Rows from block 8, named by matrix and row number. Rows with one number belong to one channel. Each number is 128 + 32 x the weight over its row's rms, rounded and kept within 0 to 255. All counts start at 0. After the name is the row's rms in percent of the matrix's.
# convs1: grouped (4 groups) 3x3 conv (model.blocks.8.convs.1.weight, 392x98x3x3), inputs within the group 26-38, a 3x3 kernel for each
# convs2: expand pointwise conv (model.blocks.8.convs.2.weight, 784x392x1x1, transposed), outputs 224-335
convs1.306 108 [127 187  80 114 172 149 120  93 108 149  85 147 120  74 122 158 151 127 143  55 118  90 128 130 160 199  89 132 135 124 118 140 114 142 124  97 119 115  91 168 166 110 131 179 127 133 126  86 100 134 145 114 126 175 189 169 153 150  89 118  93  92  70 119 124 109  78 155 154  79 107 191 159 128 109 191  71 119 108 173 152 109 153 104 166 130 160  95 125 100  98 122 116  82 145 123 216 188 122 124  98 172 103  95 155 114 191 121  75 189 127 183 125 101 129  94 114]
convs2.306 101 [111 144 118  80 173 146 150  95 149 167 158 142 157 100 157 125 149 103 151 194 123 148 151 157 118 156 192 131 141 165  81 147 155 136 126 164 147 132 121  90 130 141  91 123 170 146 177 161 157 143 113 171 166 133 156 135 140 122 150 110 135 120 116 116 164 188 117 156 117 109 227 153 101  81 109 105  86 157  96 178 151  93 160 133 130 138 147 154 131 129 147 133 131 122 114 172 144 106 166  92 208 146 211 100 149 184 198 111  85 171 149  93]
convs1.307 093 [ 83 134 184  74 163 126  90 129 172 169  71 112  90 164 135 151  79 109  82 152 125 125 139 140 130  83 146  97 197 149  82 117  97  86 155 137 120 150 199  72 108 139 115 148 136 166  79 123 142 194 131 162 103 141 109  98 111 108 125 154 110 130  95 161  86 105 175 183  77 180  89 148 173  61  99  51 135 140 115  79 142 117 174 101 115 105 115 107 149 129 115 146 119 190 127 183 115 133 122 166 133 112 168 161 186 133  96 106 148 144 118 108 159  98 141 131  83]
convs2.307 099 [ 97 147 136  71 104 148 148  94 133 103  78 104 170  99 137 100 174 146  86 131 119 188 143 101 121  54 113 163 114 166 114  59 119 104 133 128  95  78 121 155 144 136 123 122 143 133 113 120 144 131  70  58 127 125  89 152 107 119 123 121 147  94 160 115 121  99 100 166  88 145 111 181 125  88  91 103  75 140  51  76 141 132  45 149 130 123 189 100  98 125  78 105 159  96 157 103 155  92 144 137 102  78  90 119 152 106 122  92 184  46 146 111]
convs1.308 102 [131 119 168 182 109 100 156 118 127 156 112 211  63 137 154 123 154 108  96 128  94  97 118 116 149 144 117 113 129 131 133  76 153 155 129 123 110 106  87 103 140 155 168 113 161 115  99  90 138 154 150 127 124  71 125 120 107 133 114 119 132 145 100 163 132 125 139 116 122 101 151 107 132 116 145 133 114 157 150 149  82 104 109 143 169 121  49 115 174 159 172 215 127 111  55 203 108 101  83 163  83 132 156 181 147  84 161  87 152 126 127 110 106  97 162 141 152]
convs2.308 104 [116 127  93 131 154 138 105 159 117 136 130  92 127 158 149 108 122 136 110 114 158 170 120 159  78 162 117 128 137 134 143 126 109 112 133 135 129 118 109 195 109 142 126 113 137 110 148 152 159 143 177 142  89  73 132 123  93  99  97 120 105 121 124 153 139 210 128  91 155 134 152  93 121  95 165 114 153 118 139 102 169 178 113 101  48 121 139  84 147 121 183 119 136 177 105 117 164 187 123 114 118 111 108 150 128 124 127 147 130  93 153 154]
convs1.309 105 [200 124 113 136 124 130 131  93 173 119 186  71 116 123  88 168 191  96  68 118 222 147  92 207  84  94 164 132 153 182 120 167 148 144  91  85 154 121 142 118 162 139 144  63 103 104 175 157 105 150 149 113 139  97 104 122 129 101  96 134  95 131 157 134  90 147 120 115 114 150 112 154 128 183  98 164 143  85 156 132 132 115 122  89 152 137 105 137  88 143 172  89  99  86 115 183 142 130 109 156 170 135 123 171 134  71 132 123 135 125 106 141 140 112 155 108 141]
convs2.309 083 [113 131  67 144  77 148 142 105 107 148 199 171 166 101 113 186  95 189 120  91 168 138 135 130 169 104 125 110 100  89 178 175 132 150  93 133 100 126  92 169 127 160 136 124 115 102 108 184 138 116 142 169 132 143 160  93 154 101 154 151 161 158 160 168 156  69 176 105 178 116  91 105 121 112 167 131 121 156  96 146 111 144 175 114 171 177 183 103 149 112 137 175 123 140 148 135 117 160 131 110 132 191 151 113 147 188 173 185 141 141 142 130]
convs1.310 101 [117 126  58  94 155 150  85 118 101 140 145 133 141 102 116 136 156 133 116 129 102 114 112 133 189 157 113 140 121 154 168  90 121 148 153 108 154 114 114 120 146  94 148 142 132 127 124 177  71 126 143  91 136 164 181 142  97 115 168 126  97  40 143 178 150 125 110  74 136  92 150 165 166 121 164  93 123 161 123 125 115  71 130 163 150 105 170 112 156 116 123 119 103  81 120 120 192 145 164 139 138 155 152  61 116 119 140 123 108 105 118 118 155 124 100 126 150]
convs2.310 096 [163  55 128 102 185 143 121  87  90 141 105 119  95 160 125 117 102  94 131 166 174 132 123 126 141 136 149  70 108  77 148  68 159  51 159 126 153  84 123 133  82  95 108 128 174  58 127 147  84 143 177 165 122 116 151 110  80 110 120 117 152  72 152 160  86 112 173 101 117 129 194 121 176 112  84 123 147 133 102 165 130  87 134 148  81 138 116 100 106 103 106 140 111 107 162 107 147 108  46 129 167  92 153 109  70  95 118 129 162 109 140 122]
convs1.311 092 [ 81  71 109 174 197 141 124 172 122 139 188 105 110 135 150 134 124  77 138 146 173 126 119 169 170 108 152 130 151 150 129 143 119 167 203 151 152  90 151 130 116 131 151 112 142 165 124 151 128 152  62 144 102 158  89 165 122 152 137 119 126  97 138 130 166 116 154 126 141 159 104 145 120 100 144 188 165 161 111 105  97 104 145 160 108 148  89 120 119 140 109  95 193  81 102 159  64 148 191 132 163  86 135 155 125 119  96 137 109 159 185 121 136 115 137 128 172]
convs2.311 090 [113  96 116 115  66  74 102 152 177 134  84  66  81  90 104 146 121  98 162 122 133 125 114  84 107 138 122 122 170 130 158 142 121 148 155 122 126 114 160 131 158 124 189  47 167 154  72 140 107 108  72  97 149 150 122 159 139 135 171 125 176 173 162 117 108 102 120  64 120 154 143 166  82 151  93 104 150 144 105  96 103  71 100  90 116 144 127  83 129 127 109 143 127 145  40 124 152  83 134 132 144 118 141 142  93 104  64 119 135 175 129  70]
convs1.312 100 [171 128 135 116 143 160 133  94  46 176 149 157 113 111  91  83 130 128 106 112 178 105 141 109 139  82 159 115 115 117 141 130 114 149 131 182 110 113 116 218 149 121  98  77 142 116 172 134 123 102  92 122 129 163 101 142 111  98 152 131  86 159 178 110 135 119 118 134 124 134 159  97 132  97 106 169 177 112  82 163 108 145 119 123  67  98 155 154 145 171 163 130 113 166 149 109 159 119  69 114 131  74 127 165 100 145 158 139 193 155 147 109 115 123 122 124 109]
convs2.312 090 [147 143  77 149 163  99 148 141 107 113 131 102  98 132  83 183 120 169 141 114  96 123 115 106 165 121 155 125 110  93 156 150 123  84  85 107 123 169 136 177 131 138 147  82 102 104 135 140 110 166 116 139 154 119 107 105 138 131 134 141 106 204 152 144 156 112 103  72 141 146 123  97 174 150 141 159  80 123 133 122  81 118 140 126 122 183 111 130 175 183 152 118 192 125 111 147 106 127 163 181 172  76  61 150 133  58 151 107  64 167 163 155]
convs1.313 101 [146 138 112 105 106 180 140  65  96  99 232 115 108 127 130 120 142 117 106 111 196 147 128  99 155 100 152  89 157  77 128 164 110 103 177 122 112  91 105 151 126 133 116 139 118 106 183 146 131 167  77  98 183  71 127 144 115 156 118  99  74  77 117 127  99 123 119 135  81 159 149 147 107 106  85 100 132  82 144 127 195 169  75 142 134 143 153 143 110  76  95 158  90  87 134 123 118 176 141 140 133 120  84 140  47 137  94 162  89 110 150 182 126 170  82 128 104]
convs2.313 081 [102  95 120 129 100 131 134 148 131 126 136 146 131 164 126 129 141 178 144 153  73  83 122 145 146 123  99 125 133  82 159 126  99 153 104 118 113 148 136 119 127 175 134 132 137 144 163 140 100 119  99 128 158 186 156  97 122  61 127 106 170  93 141  91 147 172  77 132 116 165 148 142 132 124 150 202 110 137  65 149 192 112 104 153 155 217 118 152 169 108 131 144 102 124 163 186 145 149 138 116 130 137 102 113 151 108 127 138 187 132 104 227]
convs1.314 096 [146 114  92 112  95 178 136 109 151 136 178 159 102 203 128 170 105 149  90 145 184 155  91 115 121  81 149 117 170 155 114 104 112 124 127 103 146 184 153  72 112 139 110 147  79 142 120  85 136 145 144  68  88 104 136  78 128  73 172 141 112  97  92 165 106 146 169 146 114 148 101 108 147 198 167 108 128 179 135 158 132 133  95 146 109 110 142 157 152 173 144 150 104  94  92 134 113 158  81 142 130 144 174  99 112 133 137  95 100 104  78 107 134 103 117 168  88]
convs2.314 108 [ 85 144 138 127 142  69 118  57 135 109 136 133 198 144 156 109 124 121  93 142 120 130 125 103 151 126 100 106  73 112 161  97 166  97 151 125 132 119 106 125 144 139 196  82 133 114  90 105  91 158 121 189 152 127 131 130 149 131 183 155 108  79 178 113 150 146 134  89 126 174 142 144 109 103  92  92 147 123 180 116 111 177 140 255  31 141  95 134 125 126 130 133 103 118 148 143 142 127 173 136 167  76 111  89  69 106 110 134 123 102 106 106]
convs1.315 092 [ 79 156 111 137 164 116  99 176 120 130 147 141 145 134 125 120 113 119  72 115 134 125 101 122 102 139 129 139 135 145 111 115 127 115 152 163 111 124 101 149 129 101 143 159 137 149 120  98 163 125 102 130  97 143 121  82 151  86 151 160 119  96 143 121 143 144 156 108 100 135  85 107  90 156 147 157 165 123 129 139 117  58 255 131 133 150 146 126  94 121 211  64 123 128  92  98 113 144 143  92 169 114  95 133 138 116 153  97 176  82 145 131 102 165 118 155 164]
convs2.315 125 [142 118 133 118 149 110 118 134  78 136 158 103  58 143  98 122 146 139 109 115 107 132 142 107 170 100  96 119 127  88 189 122  92 138 121  95 131 153 112 152 125  94 161 146 148 114 226 107 120 131 138 104 103  93 119 160  95  84 120 111 255 140 137  99 126 136 138 115 145 137 128 155 112  99 124 155 119 160 125 123 200 110 138  99 117 103 118  92  94 138 134  96 132 142 115 148  69 109 160 114 127 160 114 127 106  91  79 121 133 148  72 120]
convs1.316 107 [ 98 113 120  41 133 183  78 140 125 122 143  80 114 165 102 141 107 108 118  86  92  80 152 144 194 167 117 143  61 157 149  98 184 162 141  99 132  36 137 132 115 125 175 158 127 144 131 140  82 155 166 112 109 164 136 171 126 114 172 174  69  64 133 108 156 108 112 119 105 105 132 141 169 168  99 126 144 141 128  67  92 143 144  98 152 100 140 144 103 114 163 113 114 121  77 136 170 142 123 111 159 156 131 112 105 131 119 118 119  96 150 106  98 187 128 116 188]
convs2.316 090 [160 115 219 200 218 127 120 124 115 132 147 161 101  89 139 115 125  92 120  76 160 202 102 129 129 162 137  97 138 109 106 112 182 129 137 156 167 108 117 139  55 145  71  97 117 121 249 134 158 149 162  95 117 168 177 148  76 101 159 131 155  95 103 111 102 137 146 165 109  86 116  64 154 123  76 130 151 149 123 159 138 129 135 132 107 134 100 130 103 128 120  75 140  95 190 131 124 144  83 112 179 123 147  98 118 109 146 128  97 104 135 119]
convs1.317 088 [ 74 132  81 166 121  97 155 144 162 123  85  77 130 128 142 118 134 161 147 149 176 110 108 146 117  68 157 123 155 152 119 105 124 122 189 149 174 202 186 130 115 121  88 109  86 178 111 129 146 131 133 154 123 133 166 122 147 123 181 128 167 117 151 128 142 124 119 133 123 165 129 118 144 178 131  95 167 152 120 118 170 119 106 143 136 104 107 102 127 120 134 131 167  85  94 158  76 181 195 108 102 151 135 179 136 132 133 177 111 135  90 115 132 142 119 129 107]
convs2.317 125 [107  83 166 124  98 143  94 114 101  68 139 121  86 145 103 111  85 169  98  97  88 135  50  75 126 121 101  74  92  64 151  93 125 108 110 106 117  93 122 147  75  46  93 138 114  93  82  82  91  92 114  79  87  71 131 114 133  97  57 112  96  84 102 137 119 103  98 106  75  87 112  82 119 131 111 115 165 134  95 156 119 134 133 121  98 107 108  53 122 115 120  70 122  57 145 138  68  64  98 138  73 118 100 103  98  82  67 171 120 107 107  84]
convs1.318 108 [138 132 140 142  93  98 185  81 125 105 122 187 158 137  92 165 128 147 117 132 161 241 110  26 141  92 127 135 126 122 142 174 119  89 125 143 119 117  91 117 128 189  57 130 131 137 100 156 135 167 106 101 136  60  93 112 128  90 112 244 129 133 112 157 102 136 144 134 153 145  84 159 114 123  99  52 144 190 147 119 126  88  98 111 161 123  79 144 133 187 202 217  56  85  99 142  83 134 137 126 136 160  41 138  91 174 126 126 127 169 117 148 106 160 146 101 109]
convs2.318 104 [119  98 121  92 115 154 116 113 166 103 104 114 188 118 136 138 121 137 183 125 101 110  86 183 104 140 134  72 102 109 113 151 121 105 105 120 147 130 245  69 184 142 138 110 105 148 112 134 132 171 184 127  94 116 138 111 145 156 137 135 119 170 136 146 142  75 130  81 139 122 118 102 106 143 127  83 138  85 125 121 101 129 117 131  85 110 106  81 101 110 104  97 187 128 138  84 121  93  94 119 118 125 134 110 125  80  89 127 136 156 106 100]
convs1.319 101 [ 90 169 146 183 137 105 124  45 139 133 186 117 116 124 117 127 168 144 123 173 148 125  83 124 103 146  96 133  84 125 148 110 151 131 118 203 127 102 124 126 109 131 132 159 190 143 165 130 114  82 133 120 127 112  93  99 142  92 126 182 125 144  92 215 119 121 145  53 154 101  99 128  90 159 121 164 135 168  80 158 149 118 182 165 119 109  99 105 101 132 121  38 179 122  99 167 140  86  81 126 135 148 164 134 126 117  96 108 134 136 125 118 117 133  87 120 138]
convs2.319 081 [139 126 136 117 126 112 124 107 153 148 108 146 120 141 159  88 146 142 121 116 138 120 182 158 100  96 122 103  95 174  89 217 115 122  86 121 128 178  82 104 161 191 117 109 125 118 145 153 108  95 167 191  99 109 116 194  81 129 178 163 206 103  95 153 154 140  88 134 164 104  73 120 120 144 126  75 139  92 112 121  91 114 116 102  67 167 143 124 144 117 145 172 112 194 178 110 114 149 142 113 133 102 151  95 130 137 177 115 128 147 146 121]